From a checkpoint of a small sound classifier.
Model: 12.6M parameters, arch conformer, activation swiglu, layers 16, width 160.
Training: muon at rate 0.0023, 7000 steps, batches of 192, held-out accuracy 100%.
Data: trained on drum patterns on synthesised drum kits, 26041 training examples, 51.6 epochs.
Rows from block 11, named by matrix and row number. Each number is 50 + 12 x the weight over its row's rms, rounded and kept within 0 to 99. All counts start at 0. After the name is the row's rms in percent of the matrix's.
# pw1: conv module expand (GLU, value and gate stacked) (model.blocks.11.conv.pw1.weight, 320x160), inputs 80-159
pw1.21 084:76 48 50 45 55 37 57 57 34 29 65 46 50 66 28 47 62 35 69 44 37 65 40 36 55 63 59 52 52 50 50 64 48 62 40 68 55 54 39 38 48 68 45 48 51 69 45 46 28 41 55 19 60 48 43 47 45 53 28 51 50 43 59 30 60 34 46 64 50 58 60 61 50 48 59 53 55 41 52 38
pw1.22 109:36 25 56 48 56 50 62 60 69 45 45 31 36 68 48 58 36 40 81 60 61 44 64 37 52 44 47 64 38 59 53 51 20 38 41 57 73 27 36 55 53 66 43 63 54 65 66 55 46 52 49 40 52 51 49 41 65 46 37 42 59 57 32 34 54 62 42 55 78 67 60 54 63 60 45 58 58 55 45 40
pw1.23 087:36 57 51 71 41 29 56 30 61 37 61 44 39 42 44 72 67 56 59 58 50 53 27 40 55 53 40 55 63 67 30 59 51 33 51 38 70 48 50 78 42 42 30 77 66 47 46 62 61 72 43 35 61 59 45 37 65 58 61 43 48 56 52 55 49 62 58 59 58 63 45 30 24 37 31 45 52 56 45 39
pw1.24 093:37 50 54 41 46 61 52 56 37 51 52 68 36 52 67 62 46 22 76 63 41 47 70 62 38 30 50 37 26 64 56 54 57 68 41 45 59 28 56 80 63 53 63 41 38 65 81 66 28 56 30 38 46 53 63 32 53 64 64 46 53 29 26 46 50 60 40 47 58 35 66 49 61 39 55 52 45 49 67 34
pw1.25 091:53 47 55 44 34 51 62 38 55 73 48 53 34 52 71 38 54 30 61 49 58 31 73 52 42 67 29 38 45 46 48 58 47 57 78 74 62 58 45 42 35 45 65 30 60 43 64 46 55 50 55 62 37 35 28 51 51 40 48 47 40 63 54 54 55 61 23 45 42 24 58 50 34 66 59 40 48 29 49 44
pw1.26 112:41 35 72 41 72 74 62 52 36 70 68 59 67 46 50 35 53 76 56 30 51 65 35 58 50 28 43 52 45 52 56 31 49 38 47 56 50 56 65 62 54 52 47 32 32 58 52 44 42 70 41 57 51 47 43 58 67 62 64 34 53 42 70 69 65 48 33 31 40 47 51 40 42 51 42 40 34 34 50 53
pw1.27 091:58 42 62 34 50 47 45 67 53 52 68 40 55 66 61 42 61 54 63 53 43 58 44 32 37 61 51 71 43 36 39 56 55 53 40 63 39 47 57 66 47 55 62 59 47 46 22 60 38 37 41 73 51 33 59 50 31 62 68 49 49 45 56 51 42 49 27 49 47 52 46 50 59 50 84 69 47 57 35 44
pw1.28 105:46 39 69 45 70 39 43 45 38 75 54 48 69 51 45 34 30 35 53 60 49 57 56 33 50 28 51 46 64 47 50 44 69 42 43 32 44 51 53 71 50 59 53 46 52 51 35 31 32 63 57 42 59 43 33 57 56 47 26 35 35 53 39 41 47 56 30 57 29 50 36 43 53 56 62 51 55 49 31 33
pw1.29 102:58 59 39 68 46 58 48 54 42 56 62 60 48 55 62 49 27 59 53 42 67 47 39 54 45 54 43 33 34 36 56 16 47 41 49 47 39 64 68 55 55 50 37 73 56 56 40 78 50 36 35 59 60 44 50 62 55 59 55 70 36 57 75 61 38 30 51 56 17 39 43 45 34 53 44 45 55 64 45 59
pw1.30 094:62 30 42 50 49 35 38 53 50 61 63 32 50 54 58 39 47 44 48 44 61 38 45 24 56 39 51 42 31 38 54 63 71 39 59 48 55 62 86 53 46 31 60 56 45 18 18 52 44 57 63 48 54 61 40 48 58 55 48 44 49 62 58 47 68 54 41 57 38 45 54 29 49 69 20 62 54 36 31 21
pw1.31 091:29 50 68 24 23 48 56 51 51 43 49 49 36 42 34 63 47 45 53 52 36 28 46 56 70 47 30 59 48 65 44 78 50 50 71 43 30 71 35 44 54 40 63 41 33 57 53 48 55 52 75 57 81 49 42 27 36 58 60 46 60 37 57 44 53 54 30 50 54 55 25 30 51 55 52 41 46 43 53 44
pw1.32 099:42 40 50 76 38 66 42 46 50 37 30 45 43 57 52 56 56 69 67 38 72 48 33 46 41 39 41 48 33 52 72 43 43 61 57 34 51 41 59 51 56 55 41 54 57 55 79 74 65 62 57 51 65 45 57 60 31 47 64 45 59 51 72 28 42 35 48 29 64 49 45 63 48 28 36 52 45 54 58 40
pw1.33 102:59 31 55 48 52 49 62 47 45 54 41 57 54 62 60 48 58 28 58 31 24 25 64 35 49 34 35 48 36 62 52 58 45 64 70 51 52 58 68 36 65 67 57 63 55 47 52 40 34 59 37 62 62 48 44 43 66 38 61 55 65 56 40 68 51 37 29 28 68 59 56 29 60 73 42 51 53 28 41 40
pw1.34 095:30 50 49 51 52 53 41 78 54 46 44 30 39 64 55 36 61 38 52 46 48 58 61 40 40 62 37 48 34 49 38 35 47 57 56 36 53 46 76 63 37 51 58 61 43 64 39 59 67 57 68 39 63 54 61 27 53 44 46 56 29 49 25 48 49 31 58 67 64 56 30 44 65 47 60 57 38 40 44 46
pw1.35 101:19 42 52 62 50 41 47 62 71 45 20 40 56 52 53 38 53 67 34 60 60 59 58 49 77 56 52 54 39 40 44 40 69 53 41 58 47 51 44 41 44 52 49 43 49 45 43 39 42 44 62 40 55 57 62 44 69 63 42 60 43 61 62 58 49 49 45 64 51 51 34 61 52 33 55 67 77 48 60 60
pw1.36 089:46 42 54 33 37 48 74 54 28 47 55 68 40 57 49 45 57 36 49 41 66 44 57 38 59 71 58 71 79 43 62 57 49 45 34 62 45 46 58 83 61 41 43 38 64 65 37 49 54 51 34 34 47 70 31 36 52 45 49 45 38 54 57 34 53 33 45 38 44 58 43 52 65 63 46 59 42 26 55 72
pw1.37 097:23 65 58 38 47 53 34 50 47 52 49 35 65 44 48 31 57 37 51 50 43 42 43 60 38 60 53 62 40 31 54 66 27 49 59 29 52 49 69 60 45 45 54 38 19 68 69 55 60 62 51 46 57 52 68 50 39 50 40 56 28 50 77 57 41 37 56 70 54 42 44 51 56 47 50 70 46 42 59 42
pw1.38 103:83 63 54 55 42 36 33 45 53 46 64 48 56 57 44 48 51 58 11 35 36 46 50 08 40 47 50 39 55 51 54 37 50 50 51 49 47 65 44 39 67 45 59 53 47 46 46 52 52 52 54 58 63 24 47 55 47 42 50 59 55 52 72 72 41 47 50 62 36 54 57 47 38 66 44 61 51 46 44 40
pw1.39 091:43 58 48 46 50 53 49 64 56 33 64 38 43 50 48 68 43 33 64 26 30 46 53 35 44 32 59 58 64 32 53 20 40 38 43 42 31 50 45 46 47 58 56 63 78 56 55 63 57 44 52 34 53 23 56 50 38 49 60 56 79 60 56 60 49 55 59 45 50 61 43 56 40 59 36 52 25 59 51 50
pw1.40 087:54 49 41 58 49 49 37 49 33 54 51 52 42 38 52 47 75 40 56 55 39 57 49 51 32 48 55 73 57 53 50 31 46 43 68 57 30 48 50 41 49 41 55 32 50 46 72 41 62 63 71 76 40 66 59 54 64 57 49 47 36 64 33 63 47 56 33 28 65 45 57 65 25 40 45 58 59 60 26 41
pw1.41 077:58 40 43 54 58 51 49 61 35 49 33 56 53 77 50 64 43 64 38 28 76 59 48 38 38 71 41 44 76 27 48 42 47 54 68 56 50 47 37 59 38 50 64 44 53 48 58 36 51 39 59 39 45 40 49 47 36 55 47 61 69 61 48 55 41 69 65 54 48 52 33 62 45 66 55 66 45 39 31 60
pw1.42 093:35 36 41 61 50 54 44 67 56 21 60 60 58 71 47 68 43 41 68 51 52 50 41 66 58 46 44 61 52 12 42 60 48 49 52 37 39 65 63 69 57 58 45 52 32 53 30 39 56 27 47 47 50 31 56 69 41 56 44 49 40 35 52 38 52 52 55 46 68 51 85 52 52 36 62 56 52 54 69 59
pw1.43 089:70 31 69 75 65 61 49 43 66 69 40 57 53 59 42 40 52 55 46 57 66 62 28 35 61 47 43 42 62 51 76 38 43 27 61 67 17 61 61 46 39 55 63 41 32 53 38 61 48 38 41 52 56 56 57 52 54 62 49 56 55 57 69 54 61 44 46 41 54 64 51 54 40 53 49 55 40 57 49 31
pw1.44 099:62 49 56 43 36 54 36 44 56 65 36 24 23 44 56 49 58 26 54 35 64 49 63 55 57 41 48 35 47 31 43 43 65 40 49 69 62 48 76 40 43 58 65 72 70 44 71 53 42 52 36 65 56 41 38 37 53 62 37 63 51 38 64 33 58 52 36 39 52 47 52 46 48 50 41 53 53 62 64 39
pw1.45 102:78 40 53 46 56 30 61 38 47 46 49 31 26 54 50 58 38 46 36 52 52 57 45 07 39 35 75 60 71 53 74 37 56 46 57 55 30 29 66 68 64 44 48 53 56 26 56 56 30 62 55 53 39 38 35 54 55 48 29 49 53 52 62 34 58 60 74 70 48 50 41 66 70 74 49 42 35 37 46 43
pw1.46 085:32 46 45 65 48 66 46 52 51 53 46 35 56 51 42 54 41 47 54 26 46 35 49 51 50 51 61 71 29 56 43 09 52 68 37 34 29 42 42 47 24 63 58 52 42 51 58 51 35 69 58 40 64 43 48 30 74 59 33 41 36 46 49 36 43 62 40 54 45 55 47 46 58 51 43 53 34 53 67 36
pw1.47 092:78 53 57 28 53 49 63 62 50 36 59 50 79 52 66 56 56 37 60 34 54 43 39 52 40 34 54 43 66 79 65 61 54 44 71 41 25 50 31 45 18 62 60 51 51 60 46 46 40 61 39 34 35 68 63 53 30 54 40 45 35 52 48 53 40 39 51 31 21 52 54 50 20 45 77 40 26 50 52 40
pw1.48 088:45 38 44 52 37 38 34 51 63 39 49 49 75 40 41 30 64 60 52 55 40 65 41 43 51 60 38 48 29 62 46 51 62 69 33 58 41 44 52 39 29 76 55 50 60 60 68 51 34 29 40 44 42 49 21 61 49 47 33 57 68 60 46 39 53 54 38 36 39 45 37 53 62 56 42 48 57 49 40 41
pw1.49 078:32 45 60 58 60 37 46 32 65 66 83 55 47 42 49 80 39 48 57 63 34 53 40 56 55 54 48 47 46 40 39 57 65 38 51 35 41 42 66 71 60 65 56 71 53 65 42 49 48 37 45 33 79 54 39 60 50 47 58 55 59 39 45 54 61 50 82 61 38 57 37 64 54 39 49 36 44 56 37 32
pw1.50 104:74 51 25 54 42 57 45 42 57 49 37 75 47 46 52 33 40 57 49 47 37 34 62 56 62 43 42 52 60 54 53 51 57 61 54 55 37 63 50 62 65 48 52 39 73 43 43 57 64 55 62 48 37 45 60 37 60 28 47 50 40 64 37 74 64 38 56 51 58 42 32 49 33 50 60 43 37 67 47 31
pw1.51 104:45 56 61 42 56 53 51 70 31 51 42 42 75 73 49 31 53 37 61 52 47 56 37 29 41 42 32 73 44 54 68 47 31 44 42 33 52 59 44 44 60 60 36 63 39 75 82 36 59 60 51 58 56 71 44 54 35 53 29 59 66 80 63 59 49 42 46 55 61 49 54 69 32 55 38 67 45 47 54 53
pw1.52 094:74 46 24 33 52 49 53 55 43 47 46 61 63 48 66 42 46 41 63 64 55 39 67 62 45 31 66 55 64 72 57 55 63 56 30 43 46 47 43 75 52 47 38 70 38 62 43 45 48 42 49 45 40 54 32 51 57 64 52 46 51 62 20 44 46 70 64 31 67 39 61 51 41 48 52 38 26 58 55 33
pw1.53 108:26 47 75 44 45 50 57 55 57 58 38 44 63 64 70 76 72 52 53 42 39 54 56 60 35 64 39 43 52 32 33 58 66 35 67 51 63 53 46 62 57 43 48 69 49 40 39 70 62 37 42 30 48 26 42 54 53 46 42 52 90 58 53 46 57 60 53 30 41 37 42 55 31 46 63 56 58 57 59 38
pw1.54 093:65 55 54 47 47 34 59 64 46 53 37 60 75 46 49 82 31 66 42 55 56 62 42 56 30 67 54 48 47 33 46 30 71 53 26 66 64 52 46 57 43 58 38 50 53 49 39 52 47 45 39 53 36 51 50 53 74 66 68 46 43 20 52 47 41 52 40 67 39 34 55 59 50 49 62 43 75 51 59 39
pw1.55 102:53 45 46 41 49 66 41 46 41 45 49 48 42 48 60 42 70 47 61 13 49 39 63 42 61 42 47 52 36 38 64 61 45 44 55 39 65 67 60 38 54 61 66 49 64 65 53 43 49 65 56 49 53 62 45 53 44 44 70 81 80 80 34 62 53 57 58 43 47 48 47 56 43 72 39 45 44 55 45 38
pw1.56 099:61 52 35 37 35 48 71 58 31 65 49 56 29 45 48 48 56 51 37 65 61 42 53 45 07 41 63 58 49 60 56 69 43 41 55 55 46 55 48 69 41 33 49 56 65 57 44 69 54 49 35 39 44 69 54 61 47 65 45 42 46 46 54 42 62 59 59 54 59 52 51 40 51 51 69 46 50 19 37 52
pw1.57 101:69 51 48 38 68 44 63 44 38 50 53 56 56 50 51 57 36 47 57 49 68 40 55 73 27 46 57 58 59 38 61 20 57 30 52 62 52 39 52 71 61 40 46 64 55 41 75 66 56 45 32 48 30 49 52 48 50 67 44 52 35 52 56 45 54 42 56 54 52 37 54 66 39 44 49 43 37 73 66 45
pw1.58 090:52 34 48 47 64 54 64 47 33 61 48 49 43 81 39 42 52 82 67 28 32 44 51 35 47 31 58 58 50 46 70 60 42 74 47 50 72 50 43 63 71 70 63 23 65 60 46 69 58 55 47 28 53 74 45 57 46 48 60 47 41 50 46 47 45 55 45 49 33 62 38 55 68 48 57 29 44 39 42 35
pw1.59 084:41 47 53 55 46 51 56 40 51 45 50 54 44 43 36 46 45 45 50 35 33 44 50 51 55 24 48 28 28 78 51 46 49 37 26 23 43 45 64 36 69 24 44 38 58 57 62 58 45 64 47 50 51 51 40 49 78 46 60 52 45 65 46 68 52 60 53 51 62 73 44 60 25 57 44 23 50 67 66 55
pw1.60 096:64 66 44 54 35 53 61 66 46 50 39 26 49 41 73 47 36 63 57 56 54 53 44 35 31 46 65 66 60 35 49 63 39 50 53 72 34 58 36 64 45 62 51 76 58 21 31 56 56 54 34 39 28 41 45 34 44 49 51 39 53 63 55 46 30 67 60 47 69 57 59 23 37 53 52 48 44 52 63 63
pw1.61 086:47 51 58 53 52 62 45 57 35 52 43 41 38 41 49 62 74 41 44 37 39 49 30 74 57 43 65 52 43 30 51 49 57 34 63 47 38 39 44 44 67 62 62 43 44 56 58 39 57 48 48 51 37 30 55 74 49 42 51 58 58 65 43 47 50 63 53 48 57 34 58 62 34 43 37 38 68 54 63 51
pw1.62 102:48 38 56 72 51 41 52 53 32 64 48 59 57 43 68 54 57 32 55 55 56 49 29 72 49 48 34 39 31 40 48 70 38 26 71 28 60 58 42 56 40 44 41 48 60 55 32 54 51 49 37 51 54 43 48 52 36 62 48 52 39 27 55 42 54 61 35 54 60 81 34 58 28 59 53 44 68 52 45 45
pw1.63 097:56 58 38 51 51 41 47 42 48 39 51 54 35 57 64 54 62 44 41 47 44 47 50 38 37 60 53 37 61 59 61 42 63 63 49 72 35 45 49 54 47 45 40 38 50 42 41 69 41 20 56 47 61 48 67 60 61 19 51 47 43 47 44 39 80 52 58 39 57 53 53 41 20 64 46 46 49 58 42 66
pw1.64 097:70 54 34 27 26 40 45 68 29 65 76 40 55 56 56 51 44 31 48 38 32 51 46 35 57 38 58 55 60 67 50 44 46 74 53 43 25 51 45 53 56 58 56 58 40 64 55 44 40 51 33 55 55 47 38 32 55 56 64 43 49 47 46 53 57 55 47 30 31 48 45 43 52 62 53 76 38 55 26 59
pw1.65 103:73 44 47 66 51 52 58 43 52 57 36 67 57 45 60 45 42 39 42 71 28 41 47 52 49 47 43 31 43 62 53 57 62 48 55 37 39 48 72 54 61 45 48 45 42 43 70 70 31 61 23 67 63 53 40 44 43 58 65 41 29 60 60 48 39 43 37 27 39 43 45 48 59 42 53 53 28 35 43 50
pw1.66 106:67 37 57 46 53 52 61 51 52 46 34 29 50 56 46 56 47 35 54 45 30 46 61 49 62 63 69 48 55 64 55 75 50 53 45 45 69 38 45 60 42 68 57 26 61 39 47 40 52 62 56 42 37 36 37 47 32 48 52 48 50 46 59 63 31 58 67 57 57 43 60 33 39 74 35 44 49 57 40 34
pw1.67 085:30 50 60 48 34 31 51 53 41 61 44 53 38 38 36 41 33 68 51 48 37 41 31 64 50 33 46 42 43 17 37 40 72 44 60 48 66 52 59 34 35 51 49 49 49 46 49 52 51 72 47 54 45 49 38 61 57 47 55 55 54 44 43 30 61 41 63 80 37 73 71 46 50 71 54 39 43 47 52 62
pw1.68 100:43 75 62 62 52 60 45 69 42 23 42 36 54 28 51 52 70 42 27 62 50 39 55 51 48 41 55 48 59 56 67 42 46 38 55 43 69 40 57 30 43 69 60 69 36 49 51 38 59 47 66 39 51 49 64 35 42 55 41 65 45 73 63 47 51 14 38 69 47 45 43 52 40 50 23 65 54 44 51 48
pw1.69 102:13 63 49 44 36 62 69 45 35 38 63 59 36 36 64 44 54 62 41 41 40 36 63 47 49 38 49 59 50 33 55 58 49 53 60 46 46 45 55 53 35 44 53 64 72 66 63 45 39 54 67 40 64 46 39 54 51 59 56 43 61 44 70 47 45 32 51 64 60 40 65 60 49 42 51 57 49 70 59 61
pw1.70 092:57 57 28 47 49 49 65 60 58 23 42 34 49 52 45 73 32 43 62 44 62 47 38 46 76 68 46 67 40 42 60 47 45 68 53 50 54 59 64 64 43 57 46 46 57 63 56 52 44 60 52 37 56 44 65 42 58 46 37 58 60 73 48 43 51 52 41 49 30 55 57 66 53 37 36 31 41 82 55 49
pw1.71 097:51 58 40 69 34 54 19 21 63 49 58 63 40 53 59 54 78 52 29 38 47 42 79 58 65 56 36 61 49 32 66 51 46 32 67 56 48 39 54 36 16 41 49 63 59 49 55 53 46 62 59 74 44 59 56 33 57 53 54 56 62 42 39 40 39 45 53 56 58 66 63 48 60 52 50 62 75 64 43 48
pw1.72 110:43 54 39 69 31 57 28 57 17 59 64 60 35 70 61 41 41 53 53 41 46 36 46 53 51 49 59 62 57 66 42 49 63 42 54 54 46 46 50 76 44 69 38 49 32 43 49 40 56 45 42 31 49 66 29 36 35 61 62 32 49 57 35 48 44 43 51 67 60 51 61 48 52 44 57 48 77 81 59 41
pw1.73 094:51 41 48 38 16 66 51 63 38 45 63 55 35 38 52 57 65 59 54 50 46 55 46 59 43 58 55 47 36 51 45 70 30 40 43 53 52 61 49 39 56 76 68 31 50 34 33 54 23 40 28 47 34 46 41 70 58 43 50 53 62 34 50 46 57 63 54 35 56 19 65 41 60 30 63 41 36 60 43 48
pw1.74 102:49 27 48 34 40 54 46 63 41 59 46 63 61 67 49 43 70 30 21 45 45 55 60 56 37 75 53 41 52 43 65 45 59 48 41 60 53 49 59 38 43 37 60 50 48 48 39 49 60 69 53 44 36 64 47 50 65 36 55 57 62 74 64 42 48 34 36 52 12 51 39 59 56 61 65 41 50 38 63 52
pw1.75 087:68 44 58 61 57 58 35 65 52 59 52 62 54 47 67 66 33 49 38 56 59 31 53 64 63 52 47 57 49 31 55 49 49 37 65 28 55 60 43 64 56 46 30 69 36 44 28 44 59 36 53 39 40 50 75 46 45 39 50 38 50 38 47 54 68 52 64 46 20 40 52 54 45 54 68 59 46 39 52 70
pw1.76 098:77 42 55 60 46 53 62 28 52 41 53 58 44 76 43 51 60 29 60 61 55 43 27 59 52 41 38 48 56 75 41 46 63 44 58 73 38 61 47 63 54 34 52 30 47 52 60 48 43 56 26 57 52 47 44 35 49 39 39 39 69 41 33 43 61 49 30 38 54 44 51 43 63 38 39 42 38 54 70 37
pw1.77 091:46 62 50 53 38 53 66 46 42 62 70 45 63 47 36 62 53 47 54 44 58 26 39 58 23 54 49 58 47 63 49 51 44 68 56 36 34 27 63 56 63 53 52 51 66 55 43 58 55 43 52 46 64 41 60 46 53 26 53 50 68 46 41 62 41 53 51 50 46 50 59 28 56 48 47 61 63 36 60 38
pw1.78 101:59 35 57 47 46 49 61 46 62 45 44 43 48 43 32 36 59 63 38 61 46 72 44 44 52 24 75 44 47 58 71 72 48 51 49 65 48 34 34 58 59 62 54 40 54 67 40 54 54 37 51 31 38 58 63 40 53 45 54 44 51 54 07 60 34 54 52 42 65 39 53 55 77 61 64 53 54 43 64 41
pw1.79 099:56 51 55 38 45 58 39 59 67 48 43 45 55 48 54 50 58 47 55 51 37 41 54 36 44 39 40 48 41 45 59 38 41 38 34 42 39 75 32 37 41 29 62 68 56 60 48 59 37 47 54 66 66 36 20 56 39 61 69 58 58 47 61 49 46 48 35 57 49 53 20 47 49 64 72 67 57 47 59 28
pw1.80 096:51 63 54 67 45 49 48 49 58 49 27 48 35 54 55 47 51 43 71 49 49 55 46 51 40 56 44 61 35 39 41 53 66 42 37 55 57 68 61 41 45 56 65 50 39 62 54 48 44 37 66 34 57 46 67 41 53 69 37 65 35 65 54 19 61 48 52 35 37 55 42 43 42 26 49 55 84 37 43 58
pw1.81 096:58 28 46 64 69 59 57 51 38 73 51 55 66 47 61 27 41 50 62 36 66 44 63 41 65 16 73 27 57 46 33 55 58 35 49 50 35 58 43 64 51 56 58 36 68 20 32 45 60 53 70 24 36 38 32 61 40 52 64 44 50 46 37 44 50 59 41 48 40 50 38 46 53 49 50 27 55 44 63 50
pw1.82 092:67 53 41 46 40 38 40 39 43 66 59 37 43 53 88 45 64 39 50 36 43 50 38 49 38 46 47 45 56 45 56 61 48 73 25 52 66 44 50 48 49 36 57 60 52 26 39 73 46 63 47 75 53 50 63 46 42 51 69 36 49 53 51 38 28 46 36 46 51 32 34 39 53 53 57 39 36 57 55 47
pw1.83 111:38 48 54 45 62 29 59 66 67 35 57 52 51 38 51 45 43 54 33 46 39 58 66 42 50 55 55 71 40 62 47 28 68 56 55 58 47 45 46 69 41 66 39 49 25 34 33 12 58 56 45 50 44 64 54 55 79 59 43 38 50 49 53 60 60 46 60 56 43 50 35 65 50 46 55 39 52 43 61 57
pw1.84 092:49 41 60 57 32 43 72 65 48 44 51 58 52 52 61 50 45 60 24 52 58 67 59 53 46 55 46 29 52 53 40 66 47 54 39 44 57 44 38 43 57 27 57 53 39 38 69 50 35 44 34 34 65 57 37 58 54 53 29 58 55 50 50 11 21 46 56 63 44 53 27 57 48 69 37 57 35 48 51 58
pw1.85 097:53 54 27 58 42 43 48 40 58 57 42 54 58 55 39 67 49 56 56 58 35 68 48 58 50 47 34 57 65 50 48 32 46 62 65 53 60 57 43 37 48 28 71 57 61 49 51 22 55 31 49 55 50 63 51 54 72 49 45 56 43 47 43 54 47 77 53 58 39 52 41 73 70 45 61 35 40 46 28 60
pw1.86 095:63 57 62 48 57 58 50 48 53 42 39 52 44 66 45 47 36 50 62 53 41 55 30 42 72 37 50 51 41 52 40 46 57 51 27 43 51 63 64 39 60 77 75 08 69 40 64 64 53 41 56 46 67 39 69 33 62 38 56 55 63 44 43 39 49 47 44 66 30 65 52 48 71 41 40 45 21 43 60 62
pw1.87 076:26 55 46 62 27 33 56 56 42 31 49 51 40 47 43 54 40 51 65 43 39 52 53 42 51 50 49 42 40 44 09 21 37 33 41 37 56 49 40 34 52 55 45 57 62 47 45 63 55 73 48 43 55 54 46 50 44 72 39 38 48 52 49 62 66 61 41 67 55 60 45 43 55 41 78 58 32 51 50 46
pw1.88 088:61 58 57 36 58 44 45 42 44 75 27 50 52 74 56 43 75 50 52 47 45 63 49 52 50 55 48 43 40 52 39 63 53 68 60 63 78 68 35 61 44 46 63 66 35 44 59 41 56 53 37 55 59 57 53 56 40 25 36 59 74 70 49 48 56 45 55 46 35 36 34 58 57 51 43 45 61 29 39 33
pw1.89 106:80 52 64 67 31 44 53 58 35 48 49 39 59 47 55 51 31 47 65 33 43 72 56 56 47 73 60 59 52 27 59 30 54 32 45 20 31 46 79 66 43 47 37 32 60 48 60 52 53 42 58 56 50 31 55 33 53 31 44 51 42 67 75 63 73 41 49 35 41 57 43 45 30 64 35 68 40 41 55 46
pw1.90 093:61 43 27 44 52 60 59 22 36 58 72 53 66 50 41 36 50 56 50 54 65 56 40 58 35 41 64 70 47 40 63 58 62 55 46 46 36 63 55 50 45 68 40 60 36 53 75 41 44 48 36 60 60 49 42 49 28 26 62 37 33 47 64 59 58 40 47 54 71 51 66 63 53 62 55 57 72 39 63 47
pw1.91 089:53 45 48 54 47 38 36 49 54 71 48 78 30 58 51 45 49 49 37 41 44 51 40 40 41 55 58 69 55 50 64 38 36 47 33 61 32 62 40 74 71 61 50 54 52 47 54 32 39 51 43 68 59 78 77 33 45 44 60 51 47 44 46 56 53 49 67 58 46 80 40 50 64 40 48 50 64 52 24 71
pw1.92 090:71 57 69 31 47 49 49 56 67 61 54 40 54 60 64 31 62 49 77 64 77 37 46 43 34 50 42 48 64 69 60 51 42 51 44 83 47 35 73 50 39 22 48 34 57 54 65 48 56 62 47 56 39 39 49 52 50 50 49 51 20 61 53 40 35 54 34 35 54 35 70 41 48 71 36 51 42 43 51 46
pw1.93 107:52 52 41 70 42 58 58 45 50 62 39 26 53 41 46 60 55 60 51 37 42 59 42 73 65 63 62 57 39 53 61 52 39 41 44 46 43 53 45 25 43 63 67 62 58 50 66 44 57 48 61 45 50 40 76 58 58 70 62 66 56 45 49 48 61 46 49 18 43 58 32 52 78 57 27 46 60 45 44 45
pw1.94 094:30 51 31 38 24 40 44 39 55 49 43 53 13 52 49 52 39 51 58 71 70 31 51 46 40 57 57 60 34 51 56 53 50 51 59 49 56 65 55 49 62 34 70 64 49 70 39 47 37 54 70 55 46 57 25 43 49 55 51 46 50 57 42 49 79 71 62 72 71 41 37 42 54 58 45 49 38 59 46 31
pw1.95 078:45 56 69 51 74 48 39 56 61 43 48 52 46 54 50 66 46 44 75 35 38 29 33 42 35 49 58 48 31 23 36 31 51 53 72 61 58 39 52 65 53 54 67 31 35 58 60 55 53 24 47 80 40 40 55 60 43 50 52 61 58 69 27 49 65 53 61 34 36 59 44 49 74 43 57 58 43 48 37 50
pw1.96 105:68 55 53 52 43 53 55 41 60 42 51 45 59 50 61 56 62 50 36 68 38 46 40 60 49 33 58 43 52 57 67 59 63 37 55 38 29 44 35 40 47 56 41 16 37 60 54 67 80 52 50 52 63 48 46 34 56 48 54 26 75 32 55 51 42 54 60 59 48 44 56 49 52 56 46 39 48 24 68 52
pw1.97 085:67 62 62 37 62 42 49 42 87 58 43 57 72 41 44 55 48 52 39 53 59 40 34 59 54 39 58 25 29 56 39 60 49 53 48 29 56 66 46 28 45 48 64 55 49 45 61 44 45 50 62 81 62 39 68 50 47 56 59 51 46 46 27 60 40 54 28 64 49 59 56 60 53 42 63 58 34 54 49 34
pw1.98 090:60 32 53 36 69 61 56 51 53 67 24 57 59 61 61 65 68 26 49 52 52 62 44 33 68 43 50 65 53 54 29 52 38 46 46 62 65 41 28 35 50 52 62 75 52 40 29 53 60 33 51 48 62 73 59 31 47 40 41 49 31 23 55 52 75 31 41 35 65 32 54 49 68 51 45 58 46 52 52 47
pw1.99 102:68 29 56 35 46 50 50 31 39 54 27 53 40 44 32 47 46 38 55 40 45 61 53 50 36 58 46 51 35 42 59 67 45 66 54 32 55 35 58 58 38 48 53 44 29 52 60 59 42 49 39 47 50 41 31 45 49 66 70 40 63 50 32 75 46 41 46 55 42 55 56 49 41 45 50 61 48 40 47 52
pw1.100 096:59 52 49 42 40 38 60 42 61 57 49 67 45 55 73 55 25 67 38 45 46 58 57 48 44 55 45 56 64 58 54 66 54 65 52 48 52 56 40 25 60 48 59 40 44 23 47 29 46 49 34 43 59 51 52 55 46 50 50 52 62 36 45 09 21 49 47 55 65 45 32 45 38 73 32 34 32 58 55 48
pw1.101 087:35 64 41 60 59 29 44 25 74 54 60 42 57 35 64 49 43 29 72 47 50 28 56 63 52 51 55 50 14 54 40 55 53 55 46 39 39 48 54 66 39 52 65 47 48 53 77 51 48 66 52 87 39 42 38 61 72 49 48 57 36 49 37 43 47 77 45 57 52 45 44 50 41 51 53 33 58 53 57 51
pw1.102 082:50 72 57 41 60 56 50 36 63 40 78 36 29 56 50 62 32 60 49 54 70 36 49 21 58 41 35 47 46 34 42 43 46 43 47 40 67 42 45 41 49 62 41 50 49 57 58 41 59 52 55 71 37 75 46 36 38 59 62 40 68 62 65 60 53 71 62 63 61 64 46 30 23 49 42 63 40 53 56 62
pw1.103 095:49 46 61 36 63 49 47 17 55 58 64 69 46 45 33 40 36 54 61 38 48 22 60 44 67 35 44 44 52 47 67 43 53 57 40 33 63 44 79 63 45 63 52 50 43 63 45 38 47 36 50 52 62 35 52 51 39 54 38 47 37 17 45 46 66 52 74 47 50 70 60 63 72 61 50 57 48 57 51 39
pw1.104 084:52 47 17 60 49 65 50 56 32 38 42 32 50 44 48 38 27 47 54 59 71 48 60 67 58 37 59 51 49 46 53 63 38 50 67 64 58 59 37 34 56 68 52 46 58 57 46 43 48 56 37 33 46 43 57 66 39 32 35 54 38 48 56 61 48 37 34 44 66 53 73 48 48 60 51 64 73 29 61 55
pw1.105 104:71 34 60 57 67 54 43 33 57 54 60 52 58 40 64 32 53 53 46 63 76 68 60 62 52 37 68 42 50 58 43 62 64 32 67 49 58 48 56 40 52 53 51 46 46 35 64 40 58 61 59 60 43 45 48 55 67 44 48 45 70 54 34 32 34 55 39 51 48 68 67 44 73 41 31 52 41 33 40 48